From a checkpoint of a small encoder-decoder audio transcriber.
Model: 34.5M parameters, encoder arch jasper, encoder depths [4, 9, 4], decoder layers 12.
Training: muon at rate 0.012, 20600 steps, batches of 128.
Data: trained on Morse code for random letters and digits, with fading, noise and interfering tones, 101.3 epochs.
Rows from block 6 of the text decoder, named by matrix and row number. Rows with one number belong to one attention dimension. Each number is 200 + 40 x the weight over its row's rms, rounded and kept within 0 to 999. All counts start at 0. After the name is the row's rms in percent of the matrix's.
# q: cross-attention query (decoder.blocks.6.cross_attn.q.weight, 384x384), inputs 0-191
# k: cross-attention key (decoder.blocks.6.cross_attn.k.weight, 384x288), inputs 0-143
q.326,109,213,278,220,224,271,168,216,172,165,217,224,196,178,204,214,212,165,203,125,217,161,195,265,228,242,213,191,220,169,216,145,215,204,193,213,255,206,239,239,233,145,225,147,271,237,232,160,240,217,276,214,199,188,180,236,101,215,222,229,162,181,163,230,217,164,194,217,246,193,198,190,167,205,247,208,193,135,141,149,131,115,148,163,188,194,217,258,242,191,229,154,199,238,181,210,180,228,257,211,149,162,187,226,175,230,203,153,159,185,238,207,144,208,253,231,201,169,194,213,192,277,195,221,204,249,148,157,208,237,151,164,165,151,215,174,215,217,134,180,208,194,210,231,123,241,230,213,197,113,317,167,166,223,223,218,242,162,147,128,247,260,178,128,215,164,175,159,208,204,166,213,229,256,208,186,161,170,260,218,277,165,207,162,243,228,258,202,270,215,256,202,190
q.327,106,248,136,189,270,110,238,224,191,200,189,219,259,197,257,227,179,213,192,174,267,201,177,174,183,123,195,177,173,103,217,203,237,160,202,192,198,177,196,135,237,249,179,183,145,157,234,223,216,251,220,270,143,260,161,217,219,189,198,258,217,276,151,243,198,152,235,209,211,199,193,106,75,199,195,170,180,247,199,169,150,187,173,178,160,300,145,235,173,174,178,199,145,130,188,186,208,232,157,186,252,150,188,266,141,191,178,193,237,211,159,171,229,261,208,244,244,194,241,265,183,144,267,161,248,275,266,229,205,223,167,167,212,296,190,158,215,218,166,212,166,239,255,233,254,168,205,164,275,155,96,193,204,152,213,198,208,178,211,179,222,222,139,178,154,212,213,196,244,147,199,145,176,235,207,179,176,267,171,168,168,201,203,124,184,146,183,235,194,198,143,237,199
q.328,106,200,214,192,193,206,272,158,217,186,196,231,215,212,237,220,150,196,148,267,187,182,236,152,183,164,165,215,212,242,241,268,202,217,170,215,218,222,264,155,131,237,229,236,235,229,233,133,153,235,176,196,228,103,254,218,249,193,180,169,235,232,130,261,137,175,220,108,189,222,225,211,164,235,240,199,175,164,205,232,257,265,117,217,195,173,190,224,166,204,175,235,228,115,225,204,222,170,158,272,231,186,192,170,223,187,200,243,206,200,239,187,264,161,145,159,226,292,216,176,181,214,157,228,212,155,217,127,189,162,279,167,160,238,194,198,181,163,227,167,233,200,165,212,209,251,181,276,151,187,175,171,190,202,242,242,209,194,248,148,242,161,143,196,223,251,223,198,189,156,219,269,223,285,206,207,266,186,166,163,112,225,192,228,222,242,241,219,146,212,177,159,214
q.329,105,145,226,131,200,232,175,143,198,274,183,268,160,158,192,213,185,171,223,197,228,235,167,163,174,233,222,188,250,261,186,181,221,206,185,235,198,247,196,234,230,104,228,281,199,206,171,212,210,169,263,203,168,227,118,149,186,206,137,219,191,272,166,236,171,206,134,189,160,231,158,251,238,167,212,165,169,286,212,221,256,204,225,214,218,114,231,225,175,280,195,190,188,210,205,156,229,142,146,134,195,225,198,239,156,218,220,255,230,200,215,250,235,158,160,153,197,244,160,143,198,175,234,206,182,140,80,281,148,183,211,191,167,243,227,193,212,161,197,161,209,186,212,158,232,181,196,231,232,193,207,276,249,88,191,182,183,192,230,189,189,172,264,240,196,211,254,208,263,225,119,213,136,197,250,223,158,221,187,194,249,248,174,210,176,97,214,215,172,185,129,185,264
q.330,103,194,182,215,152,178,121,238,234,144,138,174,118,171,87,210,235,249,158,169,230,212,171,186,240,183,198,201,206,151,216,286,156,204,236,227,259,270,272,227,163,205,232,210,286,210,228,224,174,120,175,206,203,188,255,132,201,252,233,215,169,195,226,196,186,204,240,254,217,191,295,188,150,256,190,155,239,213,167,186,174,225,238,197,176,169,232,213,203,220,245,154,201,167,305,247,212,108,169,212,214,170,162,158,231,189,201,151,159,249,242,163,175,242,219,183,227,149,216,157,152,240,175,134,148,255,145,178,219,223,200,200,135,238,214,150,171,230,182,171,143,173,167,197,130,128,256,267,219,201,249,243,133,253,189,186,178,156,143,174,144,199,269,245,205,241,198,197,221,230,212,234,179,151,155,277,264,254,254,241,285,252,147,164,236,206,178,179,196,198,262,211,236
q.331,101,195,240,227,332,211,175,174,130,192,119,152,217,254,247,169,145,257,269,165,149,136,196,165,249,161,162,129,250,211,210,206,163,118,230,132,171,176,173,220,151,264,198,232,181,172,198,295,201,147,255,218,233,187,137,202,183,190,227,230,243,209,215,169,255,208,226,221,174,207,190,232,235,218,267,222,226,227,234,174,278,168,157,258,200,165,130,178,205,160,177,204,243,248,180,260,302,253,260,243,265,171,156,117,158,188,186,189,241,234,169,226,159,131,203,198,153,204,138,201,169,171,179,138,239,196,229,196,226,185,251,196,183,198,153,215,179,224,217,274,219,154,194,174,185,211,205,232,174,124,227,164,270,182,202,198,191,234,187,191,207,237,208,208,208,165,213,243,241,283,251,242,213,201,242,158,198,243,234,203,228,193,149,215,139,257,62,185,242,167,291,170,197
q.332,105,229,109,204,199,186,209,214,192,251,153,149,163,249,202,183,196,265,202,213,121,196,194,206,172,287,255,218,195,174,204,280,162,220,233,197,180,158,180,179,193,264,140,140,178,185,278,152,184,197,244,231,257,201,167,193,193,177,197,192,184,253,221,195,240,230,226,263,146,242,228,162,260,190,198,180,213,204,215,243,189,213,184,257,204,201,260,162,223,162,246,189,210,253,160,155,180,286,256,218,145,190,206,130,180,208,144,225,151,218,108,177,213,248,218,254,178,170,242,155,128,178,181,182,194,215,148,187,184,187,144,214,179,251,198,246,181,243,160,231,188,256,257,197,166,234,168,171,221,184,286,228,170,237,186,153,216,173,177,217,62,152,163,175,246,157,185,248,181,220,247,220,224,160,180,175,199,182,218,235,250,181,235,226,148,173,251,180,219,185,156,198,147
q.333,100,192,180,218,244,156,234,205,156,221,228,265,190,199,205,241,210,137,173,146,148,187,236,221,244,231,172,205,183,214,192,222,257,208,202,224,145,184,267,216,243,184,278,205,209,165,180,149,151,260,179,222,175,206,151,203,195,294,200,141,160,156,198,213,285,234,226,270,209,195,247,184,242,235,218,203,164,137,182,192,214,173,154,183,232,162,254,210,191,176,176,246,199,153,154,219,160,223,168,201,150,285,252,222,125,140,236,133,271,203,259,275,181,144,160,211,188,187,205,139,145,219,112,183,164,76,261,195,165,104,122,251,252,206,212,173,192,218,168,158,208,232,220,204,255,181,230,113,287,254,199,139,250,242,260,258,142,176,206,284,173,210,188,224,263,130,138,272,145,169,169,213,207,136,161,220,219,260,248,128,148,241,231,157,196,199,241,268,160,212,188,248,161
q.334,098,196,152,221,198,190,189,195,164,208,173,132,235,146,198,209,154,199,159,240,217,137,235,187,168,172,161,296,251,147,135,202,227,195,193,214,228,184,182,186,236,214,157,262,222,187,166,177,194,211,211,232,196,198,188,195,176,171,273,175,157,174,188,223,194,173,184,183,197,149,173,165,271,168,235,219,160,240,220,119,242,264,243,138,199,156,216,211,163,109,183,242,199,221,216,213,232,256,164,230,208,231,206,229,120,273,142,140,221,155,274,258,250,221,172,130,203,215,242,216,164,212,140,177,175,169,182,195,226,213,222,220,210,172,206,174,220,200,161,214,157,207,138,275,252,181,179,256,210,281,228,212,158,210,193,251,202,249,262,226,245,158,202,181,224,221,223,239,260,180,165,216,194,185,303,212,211,227,172,131,249,188,173,266,225,166,232,155,76,171,229,153,222
q.335,107,177,192,277,180,208,172,285,272,192,274,127,151,196,231,238,202,169,167,251,174,179,222,251,212,251,142,195,270,240,190,180,242,220,161,174,261,220,164,207,192,164,283,221,253,155,230,197,178,236,216,126,190,256,232,219,169,191,205,205,256,254,245,195,150,166,151,215,169,175,228,146,138,247,177,178,257,258,210,223,220,247,204,169,255,232,220,193,194,216,231,172,208,241,256,189,118,148,236,223,128,245,231,132,221,164,250,171,99,179,284,195,192,219,165,226,257,167,191,179,255,142,222,187,248,136,118,189,280,103,183,208,179,214,177,183,195,141,240,149,258,138,216,230,133,158,208,178,156,211,147,201,187,229,251,198,158,223,245,154,200,157,160,123,216,147,188,190,215,185,289,175,214,207,276,236,192,246,214,179,172,165,185,187,228,209,173,161,258,213,215,205,194
q.336,096,174,224,197,182,299,250,210,102,289,253,184,261,218,193,213,185,147,152,186,178,179,217,153,189,219,255,226,172,213,225,187,222,178,223,143,151,144,186,230,239,122,178,237,173,207,169,206,201,216,225,203,171,199,186,288,154,254,205,242,200,225,269,184,146,215,161,243,196,187,167,221,157,86,203,175,198,223,234,228,207,213,179,274,224,219,232,126,223,199,214,220,216,174,240,189,165,281,131,218,213,263,203,157,129,217,221,198,272,216,204,165,242,187,174,218,159,242,151,191,272,224,190,250,152,230,233,190,212,185,230,166,154,193,313,208,221,143,216,222,258,150,152,265,245,256,178,199,215,177,254,193,226,219,161,200,217,229,213,191,195,219,247,155,217,272,177,172,184,180,136,234,218,208,205,105,234,151,185,126,244,192,212,233,169,189,159,112,132,190,185,165,216
q.337,099,150,223,195,194,230,166,249,192,189,229,262,166,185,224,190,223,203,220,221,142,247,235,213,180,204,211,179,131,151,135,179,160,207,185,147,191,247,211,113,181,225,124,193,194,220,165,245,207,153,137,199,184,226,236,309,217,160,223,267,199,198,138,153,186,227,257,186,250,198,195,164,117,188,134,195,250,143,302,185,193,211,189,148,228,200,243,126,229,198,240,204,190,181,141,145,211,181,201,163,141,150,181,210,215,242,131,174,249,212,168,200,239,143,247,153,160,226,168,192,257,171,202,236,148,177,195,139,194,238,236,200,211,157,198,184,153,177,180,148,224,178,192,261,165,251,222,106,273,215,272,197,167,205,142,205,170,238,176,234,201,218,185,179,225,209,240,162,223,311,162,150,204,192,162,186,250,202,206,204,179,204,254,212,124,248,242,187,282,200,200,264,211
q.338,106,130,195,164,166,156,214,240,134,233,223,222,311,144,181,210,150,146,196,219,190,188,243,249,237,240,172,257,139,165,123,204,249,213,167,212,238,197,157,157,205,162,183,297,212,212,252,195,181,245,198,158,172,276,330,139,188,197,190,216,206,169,269,199,236,212,125,194,226,231,208,152,198,192,265,218,186,212,239,202,108,265,217,129,214,186,228,235,222,162,228,214,220,240,233,192,163,222,154,199,184,204,136,252,127,237,221,227,156,198,220,169,206,176,214,207,176,143,218,247,158,194,190,241,173,157,227,187,165,150,206,198,253,248,249,244,185,260,239,176,135,182,160,196,178,184,179,234,115,220,141,194,289,165,237,207,209,231,119,137,228,240,116,247,189,182,215,180,209,200,234,211,221,187,162,217,208,107,165,160,103,225,167,181,244,185,155,191,223,181,199,251,221
q.339,101,165,196,183,214,257,204,138,223,177,262,186,214,215,169,293,230,197,280,215,184,219,190,274,212,230,106,199,272,116,191,219,199,212,268,152,170,199,188,212,201,158,223,217,201,172,200,233,265,220,246,108,202,139,162,175,186,257,262,206,189,193,206,226,229,161,171,153,271,169,237,185,217,225,180,207,211,214,238,196,241,131,184,192,229,147,184,206,244,228,213,240,249,211,182,140,140,161,179,209,160,136,197,230,317,159,197,153,199,204,189,204,167,226,169,278,190,188,288,179,213,186,102,113,216,175,141,188,160,222,179,215,308,144,205,168,151,221,215,272,204,230,195,224,215,176,115,186,243,138,201,206,142,215,149,173,271,183,315,228,213,279,195,193,212,133,153,194,196,200,172,166,229,209,185,197,183,151,205,220,273,227,249,138,202,141,171,221,119,183,176,194,133
q.340,106,176,186,276,115,154,174,150,199,222,221,189,224,237,165,94,230,212,187,189,56,215,129,219,208,169,153,176,134,293,181,179,220,146,199,236,184,169,184,227,272,210,187,174,179,154,193,271,251,185,228,183,178,220,184,229,249,163,247,200,199,200,264,206,189,240,202,244,210,255,176,196,224,209,181,289,176,168,186,202,139,208,249,185,191,177,255,267,149,145,218,199,259,129,206,211,229,211,169,153,234,217,244,188,158,130,196,270,229,190,166,144,176,227,200,253,198,205,154,197,235,218,208,237,231,250,184,235,245,235,285,209,207,209,192,278,218,239,231,223,182,229,213,181,227,246,256,219,160,224,198,204,231,234,181,157,261,202,201,150,175,194,162,203,257,193,157,245,159,165,177,173,228,166,196,236,181,169,163,183,125,149,232,229,228,226,186,156,168,153,246,124,266
q.341,105,215,281,122,257,199,144,247,274,159,124,57,196,225,226,210,238,189,143,190,193,220,237,211,219,225,215,212,199,295,245,140,209,191,225,141,237,186,141,158,110,254,188,165,202,241,223,147,174,179,119,190,194,187,275,144,193,159,259,200,224,182,186,188,221,251,236,241,183,208,197,184,190,188,156,179,126,178,209,222,244,204,178,168,210,175,202,135,180,182,157,144,189,198,247,178,141,115,279,217,230,216,188,254,253,198,214,238,236,212,176,189,221,211,244,176,205,184,245,190,225,158,271,132,213,197,192,244,187,287,210,171,196,173,160,199,163,154,191,193,239,140,251,142,224,228,207,247,162,217,158,187,241,214,243,205,220,235,162,266,164,202,188,128,197,183,261,187,259,186,219,204,259,178,184,229,215,328,167,257,141,214,193,153,177,186,179,157,145,236,131,265,160
q.342,099,191,226,178,105,202,212,218,279,202,245,205,170,122,217,183,162,152,217,139,232,168,134,226,256,200,199,170,215,170,146,150,221,197,250,158,173,242,231,190,176,208,166,163,182,260,222,240,223,181,177,208,155,188,214,188,208,210,211,192,157,202,219,186,186,147,177,144,222,225,120,177,195,202,128,189,249,111,154,186,170,155,183,202,187,211,174,202,208,246,199,206,163,181,239,135,265,190,248,157,218,133,185,123,204,228,177,221,183,195,150,241,169,188,134,157,247,192,183,293,204,202,264,205,203,227,162,213,223,220,188,164,139,168,126,221,168,193,333,254,180,215,265,182,207,276,193,190,135,144,218,176,262,164,172,234,212,281,167,247,189,171,201,263,125,194,235,202,245,207,194,194,238,224,190,165,195,170,232,244,226,182,204,278,136,192,226,222,155,200,162,273,189
q.343,103,284,147,244,251,185,206,224,203,174,233,297,171,273,201,217,89,146,253,182,238,222,154,161,256,185,170,133,190,182,201,209,195,147,272,212,184,196,252,172,157,211,190,128,267,131,212,212,169,196,196,246,102,262,137,206,178,204,244,225,232,197,159,271,202,213,185,175,221,152,174,273,232,242,157,212,170,211,233,201,121,276,256,180,117,193,176,147,161,194,132,217,264,190,178,269,257,203,216,219,205,177,232,275,228,167,226,200,235,177,232,123,229,213,165,183,201,167,196,219,205,143,246,228,175,168,249,154,178,246,187,178,183,200,248,171,194,180,185,150,163,195,176,181,241,188,238,147,225,190,135,245,145,231,202,138,204,225,203,148,220,162,194,268,208,221,213,233,110,181,209,144,203,220,191,228,90,186,250,250,235,196,257,253,181,221,171,202,229,188,169,189,197
q.344,105,192,284,217,198,241,255,201,217,161,203,225,231,189,205,126,224,282,168,184,179,180,151,211,162,237,204,191,211,232,255,197,219,217,196,190,139,210,175,258,160,254,236,135,118,145,253,191,157,267,264,230,207,154,252,186,262,161,203,179,181,255,186,218,171,203,212,216,122,191,193,194,335,219,178,220,219,204,225,171,163,188,156,222,187,198,218,197,221,231,275,175,178,175,123,94,252,222,218,190,233,231,145,289,184,224,258,278,172,217,213,160,183,149,229,155,247,177,207,187,218,169,157,243,256,226,182,143,225,174,138,243,148,223,214,181,216,188,168,128,124,219,151,194,233,114,244,171,233,211,180,143,152,218,182,264,202,225,231,208,203,244,202,183,178,201,224,177,132,208,232,233,215,166,198,210,158,179,139,187,208,211,212,235,224,247,221,275,171,213,248,169,266
q.345,099,267,239,172,193,206,134,174,134,150,224,175,220,164,200,199,187,164,228,198,168,147,192,163,219,234,211,296,178,241,230,174,140,260,196,180,210,205,192,188,215,198,243,235,232,245,215,140,262,182,180,150,216,238,163,206,165,274,188,135,160,203,243,161,220,240,232,142,197,159,280,244,185,175,249,184,133,257,162,165,159,240,281,236,195,198,263,218,234,244,192,145,185,126,224,158,141,194,205,256,217,186,181,200,226,217,267,192,223,186,282,223,137,246,241,185,188,149,195,207,222,209,242,254,198,221,179,196,167,232,212,189,149,206,153,217,234,206,219,247,209,143,232,158,169,242,208,199,263,225,245,207,128,175,121,213,216,173,262,226,136,185,285,187,216,179,199,188,266,135,228,188,178,169,296,225,100,162,217,238,171,200,173,143,235,188,175,244,188,191,176,145,158
q.346,101,145,252,203,166,229,181,167,199,216,168,134,111,172,227,103,237,243,299,176,217,210,211,218,178,205,162,203,211,264,197,191,124,214,95,241,179,122,169,170,183,181,183,234,156,166,205,184,171,215,116,121,301,125,134,271,209,212,151,209,193,201,138,176,251,153,175,196,220,232,264,204,221,264,272,207,234,193,256,206,137,197,192,209,245,214,173,86,228,173,210,209,222,170,198,235,209,163,219,205,184,179,148,205,250,240,179,200,225,205,259,188,240,243,174,137,194,187,181,194,173,281,181,192,250,332,196,183,200,257,207,189,224,172,175,192,247,232,121,234,268,232,205,161,183,213,186,189,165,158,225,249,229,194,231,169,186,173,245,225,242,226,233,155,170,227,208,207,241,226,180,211,94,188,114,170,187,238,153,245,227,229,201,238,217,210,211,139,239,193,208,283,250
k.326,109,210,135,272,210,201,186,242,271,214,190,179,222,185,237,204,222,188,234,199,174,175,268,190,227,200,132,181,172,208,141,273,268,197,178,153,210,280,170,223,227,199,248,252,239,159,225,214,120,117,256,221,190,176,215,194,151,188,201,222,167,264,166,203,167,216,158,224,231,217,198,204,195,181,202,222,141,237,202,176,174,234,198,224,217,242,221,171,229,224,243,98,287,235,149,200,235,164,99,201,234,230,270,247,170,201,268,233,167,204,187,280,149,179,172,209,291,232,224,198,252,158,223,168,228,204,168,129,179,187,160,238,195,168,180,208,205,287,223,182,167,211,166,277,220
k.327,119,247,224,161,278,169,218,232,215,171,219,199,99,237,264,268,239,183,183,187,259,194,244,227,222,180,191,233,236,124,213,189,204,223,192,260,188,145,206,253,205,234,230,217,244,363,210,192,226,219,258,159,222,206,255,181,232,208,160,239,228,198,164,187,216,155,235,142,149,188,179,221,142,253,208,195,213,184,246,268,181,218,237,199,237,224,204,168,219,219,218,208,184,213,204,265,216,189,247,194,155,202,179,228,201,235,205,166,229,150,231,259,220,170,195,133,221,216,206,191,192,185,209,235,237,184,218,167,43,217,217,148,262,213,92,164,242,244,204,186,201,177,181,276,220
k.328,099,233,217,186,156,222,155,147,261,232,146,265,165,198,197,199,196,235,200,144,236,222,152,208,215,165,189,131,184,267,205,190,214,167,211,120,214,261,220,147,142,159,189,197,203,194,140,284,225,211,251,171,232,175,171,186,195,275,295,218,162,150,158,194,158,230,213,200,197,211,218,179,229,238,141,176,231,177,201,225,185,209,220,177,226,236,215,144,231,213,276,255,200,180,243,183,237,275,197,170,234,149,227,153,160,220,138,146,258,271,171,155,202,178,151,175,217,234,247,200,167,253,245,248,213,234,118,243,139,173,203,174,269,243,131,170,165,155,227,221,190,230,172,212,202
k.329,106,169,214,205,208,275,247,208,248,210,230,220,182,170,225,172,235,201,185,227,305,250,162,237,242,231,177,171,221,186,238,179,176,110,218,170,168,127,201,199,163,157,160,209,198,133,261,153,221,171,180,207,218,201,207,224,200,206,172,144,180,216,159,200,203,286,235,212,210,196,164,172,228,220,172,227,109,222,212,343,206,241,214,216,135,121,125,220,268,161,199,276,217,278,149,229,188,144,190,145,148,121,226,227,166,172,220,245,218,197,156,173,206,193,145,203,208,166,192,120,249,195,270,309,236,218,197,215,180,165,96,161,199,177,251,183,202,171,164,176,183,245,195,197,233
k.330,099,207,279,174,161,216,207,192,164,188,273,170,168,211,235,257,219,246,194,245,309,203,196,124,191,168,209,177,178,174,175,197,139,207,164,180,246,152,187,218,156,205,244,213,186,174,192,221,233,137,210,257,170,140,176,180,190,224,194,220,224,142,200,148,109,249,176,192,198,180,203,171,237,145,233,200,183,190,129,210,213,87,187,206,189,234,253,306,201,204,242,112,154,171,230,226,285,181,261,232,164,164,197,183,137,249,249,187,204,204,231,175,195,185,221,162,284,179,186,225,211,134,194,196,147,113,177,187,291,115,252,195,175,203,197,189,210,174,231,181,252,151,236,120,208
k.331,101,181,198,241,193,221,206,254,232,168,85,231,194,170,174,157,158,216,253,82,198,189,201,221,205,200,256,175,170,246,215,205,189,217,188,247,136,142,210,229,243,162,190,245,143,235,223,146,199,261,162,168,234,191,240,144,262,160,254,129,221,214,185,212,201,165,185,166,167,264,209,182,149,222,185,165,169,208,150,214,161,225,173,198,212,206,223,144,108,211,150,194,232,264,247,203,191,253,245,165,189,169,243,233,182,157,142,192,158,88,209,219,255,229,216,214,200,219,182,222,204,181,239,167,159,239,236,186,228,190,214,235,250,146,255,203,221,227,177,224,195,139,236,239,223
k.332,101,158,166,132,161,273,207,169,171,243,159,241,242,226,178,211,189,188,139,154,189,258,210,244,138,236,176,233,142,253,173,223,215,153,182,234,243,219,215,202,180,202,245,233,132,119,141,131,178,230,179,204,242,249,188,220,197,165,118,186,169,243,175,260,266,166,157,192,198,237,174,151,206,219,252,210,209,173,168,190,273,150,212,152,151,249,168,178,202,240,189,172,176,244,193,100,163,193,160,273,206,260,216,191,220,191,259,202,257,171,209,161,234,260,195,215,206,190,179,224,172,186,241,187,205,224,250,131,324,170,156,164,213,167,217,212,244,229,228,186,191,197,175,231,223
k.333,095,317,194,211,157,182,261,254,230,174,169,187,224,209,221,165,238,188,163,125,135,216,193,210,241,77,188,188,219,213,132,207,274,186,149,164,151,111,222,154,207,236,184,205,252,249,237,304,151,233,152,183,202,270,237,210,215,278,145,205,228,203,188,231,233,151,228,204,193,244,232,249,195,245,169,208,142,183,191,227,191,232,242,239,204,167,208,188,219,188,129,119,229,131,165,168,225,194,165,224,183,219,188,227,194,222,212,246,237,236,161,248,161,227,209,176,205,210,217,228,269,160,169,144,228,204,206,192,246,210,188,307,200,180,192,196,189,179,235,105,245,223,193,200,163
k.334,098,145,165,258,190,209,272,195,212,160,154,256,257,243,284,220,196,214,132,200,202,140,197,181,189,172,155,190,180,132,177,216,176,144,236,207,165,242,190,259,220,232,254,183,238,226,192,192,270,130,187,106,191,217,180,181,186,223,185,182,231,217,174,195,202,235,145,147,135,247,249,235,197,196,157,227,165,198,246,199,238,196,229,224,210,133,218,133,176,166,192,238,158,239,223,230,219,224,192,151,230,181,219,262,189,242,171,211,199,184,142,196,230,177,246,256,58,202,216,228,271,201,203,132,180,162,158,198,112,206,191,243,234,162,161,184,148,160,160,162,202,194,209,190,152
k.335,107,83,183,188,256,168,230,157,169,156,226,89,147,205,193,154,194,234,175,249,120,134,218,205,242,219,282,232,210,212,208,164,196,183,171,198,201,125,187,158,197,184,226,142,228,234,242,222,189,190,145,171,212,224,124,241,202,139,204,214,222,215,224,87,212,193,215,190,212,217,222,190,200,193,218,200,273,139,251,209,220,169,187,243,241,193,204,203,204,252,200,185,257,74,181,159,107,302,141,181,253,105,211,299,240,148,210,241,169,300,205,146,219,176,210,216,181,165,248,185,139,204,200,165,182,214,242,257,202,204,140,173,177,242,207,181,230,199,220,211,135,234,196,198,182
k.336,098,179,204,218,213,215,198,158,275,132,170,288,178,229,237,243,200,201,99,221,259,200,230,185,175,215,151,218,168,222,150,194,260,182,150,181,156,263,203,182,240,243,236,261,225,182,221,162,165,183,240,194,206,171,219,231,178,166,175,168,202,183,168,212,165,205,208,193,219,223,201,266,227,198,199,200,211,257,198,157,196,175,174,141,158,202,227,203,174,138,209,274,226,151,210,229,173,169,210,227,187,162,270,126,202,217,121,192,175,165,149,261,195,208,192,203,179,176,226,192,217,149,121,249,211,245,223,264,74,187,194,219,171,148,222,200,202,165,222,203,187,272,183,216,198
k.337,101,219,269,197,192,212,236,214,208,184,237,156,116,270,231,177,253,149,234,258,137,240,229,222,200,178,220,262,161,135,189,230,225,256,158,179,177,137,243,237,195,188,184,216,188,236,245,150,179,193,199,306,205,181,178,214,182,198,240,232,193,263,211,233,285,260,185,233,181,141,189,237,204,148,198,196,203,222,235,195,200,160,168,197,210,186,159,220,191,229,183,226,135,145,219,236,198,229,191,206,187,197,180,211,133,193,221,191,197,171,261,227,189,254,179,237,174,203,166,251,192,101,128,273,196,209,219,174,120,217,207,182,151,202,160,294,175,174,186,223,230,200,182,227,268
k.338,103,194,169,163,256,169,301,224,75,220,196,174,282,147,208,219,144,172,212,195,174,102,215,173,187,146,198,229,247,251,192,197,239,214,185,153,133,172,261,156,248,176,185,198,179,158,233,208,213,208,113,120,237,180,203,202,191,210,222,117,227,237,210,202,216,197,232,187,249,131,104,174,214,226,183,117,205,166,185,162,221,282,254,139,173,196,190,224,172,157,181,252,194,197,194,224,171,217,214,163,166,200,235,220,230,188,165,235,186,147,195,207,137,159,181,218,147,259,130,185,209,201,237,171,219,227,186,169,312,219,235,302,194,200,271,212,201,235,150,171,137,154,215,259,249
k.339,110,226,236,230,279,162,148,176,194,201,235,184,56,270,130,196,192,188,122,151,260,169,230,153,158,230,252,173,170,164,297,193,193,226,213,275,216,167,156,175,180,251,179,197,189,211,199,199,238,162,192,239,164,134,219,183,213,160,186,267,161,232,227,162,176,93,243,268,195,149,155,151,227,160,187,196,238,188,201,219,236,212,186,186,225,210,221,196,197,269,230,156,199,193,226,165,166,277,236,216,181,237,179,231,186,256,255,201,186,254,243,203,212,240,200,242,233,205,222,232,202,184,220,103,170,230,224,237,280,254,181,243,308,213,178,247,213,182,198,154,240,207,238,184,184
k.340,101,216,172,218,216,224,193,193,166,180,214,176,206,232,158,256,265,201,172,161,169,185,93,145,224,264,229,176,257,236,258,210,174,319,196,146,241,251,99,205,271,201,247,209,181,230,162,164,179,189,151,210,186,301,221,136,167,161,144,239,235,240,253,245,249,191,160,181,191,251,173,204,210,218,231,184,234,189,247,221,257,117,226,198,164,180,147,194,217,220,230,139,112,246,202,235,215,229,236,171,223,223,156,180,171,187,160,183,190,196,251,176,194,231,220,247,180,213,212,192,193,187,79,302,251,193,241,189,177,207,201,159,203,197,288,185,232,228,259,147,167,232,233,188,181
k.341,102,233,154,192,197,170,215,184,152,175,109,175,259,215,280,194,221,215,273,148,183,110,215,177,144,170,239,181,226,231,175,151,229,188,253,201,246,247,281,191,161,211,183,127,172,206,159,189,206,167,118,263,224,203,167,206,192,173,209,230,158,188,222,224,143,224,156,175,179,198,251,221,185,194,158,186,241,250,187,168,177,320,261,198,222,226,248,128,184,153,247,208,252,197,253,131,180,274,199,194,154,268,185,170,161,207,209,139,194,192,151,179,200,184,165,188,169,156,278,199,173,270,225,170,185,177,106,138,160,127,171,181,245,199,135,163,127,217,158,202,197,131,211,186,158
k.342,114,150,206,197,174,250,206,220,256,224,218,155,238,205,167,151,140,206,211,173,149,227,190,268,174,207,212,183,211,245,202,229,169,206,214,161,211,209,207,273,222,212,192,207,196,155,238,182,206,207,230,204,146,132,246,241,207,215,222,165,249,182,193,162,238,161,258,185,232,199,265,215,202,196,194,193,198,194,187,209,228,252,75,251,196,201,162,151,286,177,212,277,199,206,126,147,156,126,182,78,177,245,182,217,253,200,208,206,234,148,200,204,211,212,252,189,258,169,182,162,196,169,96,188,291,207,186,245,269,223,204,149,81,149,330,203,128,203,223,302,250,213,194,162,221
k.343,116,170,250,226,149,183,122,187,255,224,153,221,241,191,101,209,146,219,190,250,202,249,206,243,141,184,243,216,228,238,155,228,153,158,177,214,210,194,260,251,206,254,207,147,159,193,177,190,156,264,177,210,159,264,228,195,143,245,286,246,241,156,195,202,189,206,181,228,134,202,192,221,195,149,169,229,206,151,164,227,159,248,191,200,250,165,222,238,174,173,218,143,290,203,212,132,174,191,238,165,230,207,234,154,218,196,220,189,192,228,179,197,157,177,195,288,138,141,152,257,218,186,253,145,165,197,266,205,272,196,181,343,229,210,173,190,221,217,205,209,219,201,165,152,120
k.344,119,204,186,224,219,200,230,153,183,186,218,180,139,120,197,200,341,196,192,168,187,90,146,151,222,204,250,224,186,184,146,198,129,243,190,221,214,197,191,177,189,99,152,194,183,225,159,157,230,293,174,203,136,242,205,155,241,187,201,193,265,143,203,254,188,148,237,139,179,137,264,191,207,149,260,243,180,225,179,174,184,250,285,164,166,165,180,226,216,186,212,189,180,163,152,347,223,219,202,235,196,208,155,202,187,192,208,197,228,190,282,226,168,152,232,234,277,234,162,127,223,206,202,252,160,161,194,209,225,207,233,158,232,159,155,202,130,173,229,184,195,172,265,195,368
k.345,092,259,186,148,143,146,227,214,219,227,188,223,239,200,241,191,137,225,180,243,262,202,262,180,199,221,156,207,203,235,200,170,192,224,212,216,171,259,150,131,196,208,101,203,154,191,150,271,217,148,184,212,159,174,210,246,175,147,264,132,204,180,250,217,281,202,239,219,167,199,172,143,256,228,238,303,246,234,208,234,124,193,223,164,248,196,177,256,125,136,141,177,155,254,212,228,245,240,201,66,194,172,220,214,234,289,262,160,231,183,279,168,231,194,161,165,253,143,226,189,242,212,250,231,168,177,224,197,203,268,147,119,71,226,175,146,146,235,219,217,234,112,227,172,223
k.346,110,204,156,182,191,217,195,220,198,151,266,292,224,177,161,181,151,158,232,213,185,264,218,150,245,162,194,204,144,191,198,193,240,271,231,157,192,270,203,222,210,203,219,251,206,182,196,224,169,267,108,217,254,198,161,200,210,186,283,204,144,152,260,191,192,272,249,211,226,145,272,185,150,183,176,189,148,218,199,246,254,214,276,241,175,209,184,216,181,220,131,233,243,184,209,141,265,156,166,217,218,225,231,161,211,184,131,194,205,220,169,143,206,254,230,205,134,210,185,199,159,197,159,303,165,164,150,136,140,211,219,144,187,241,142,222,205,256,213,281,237,226,174,134,164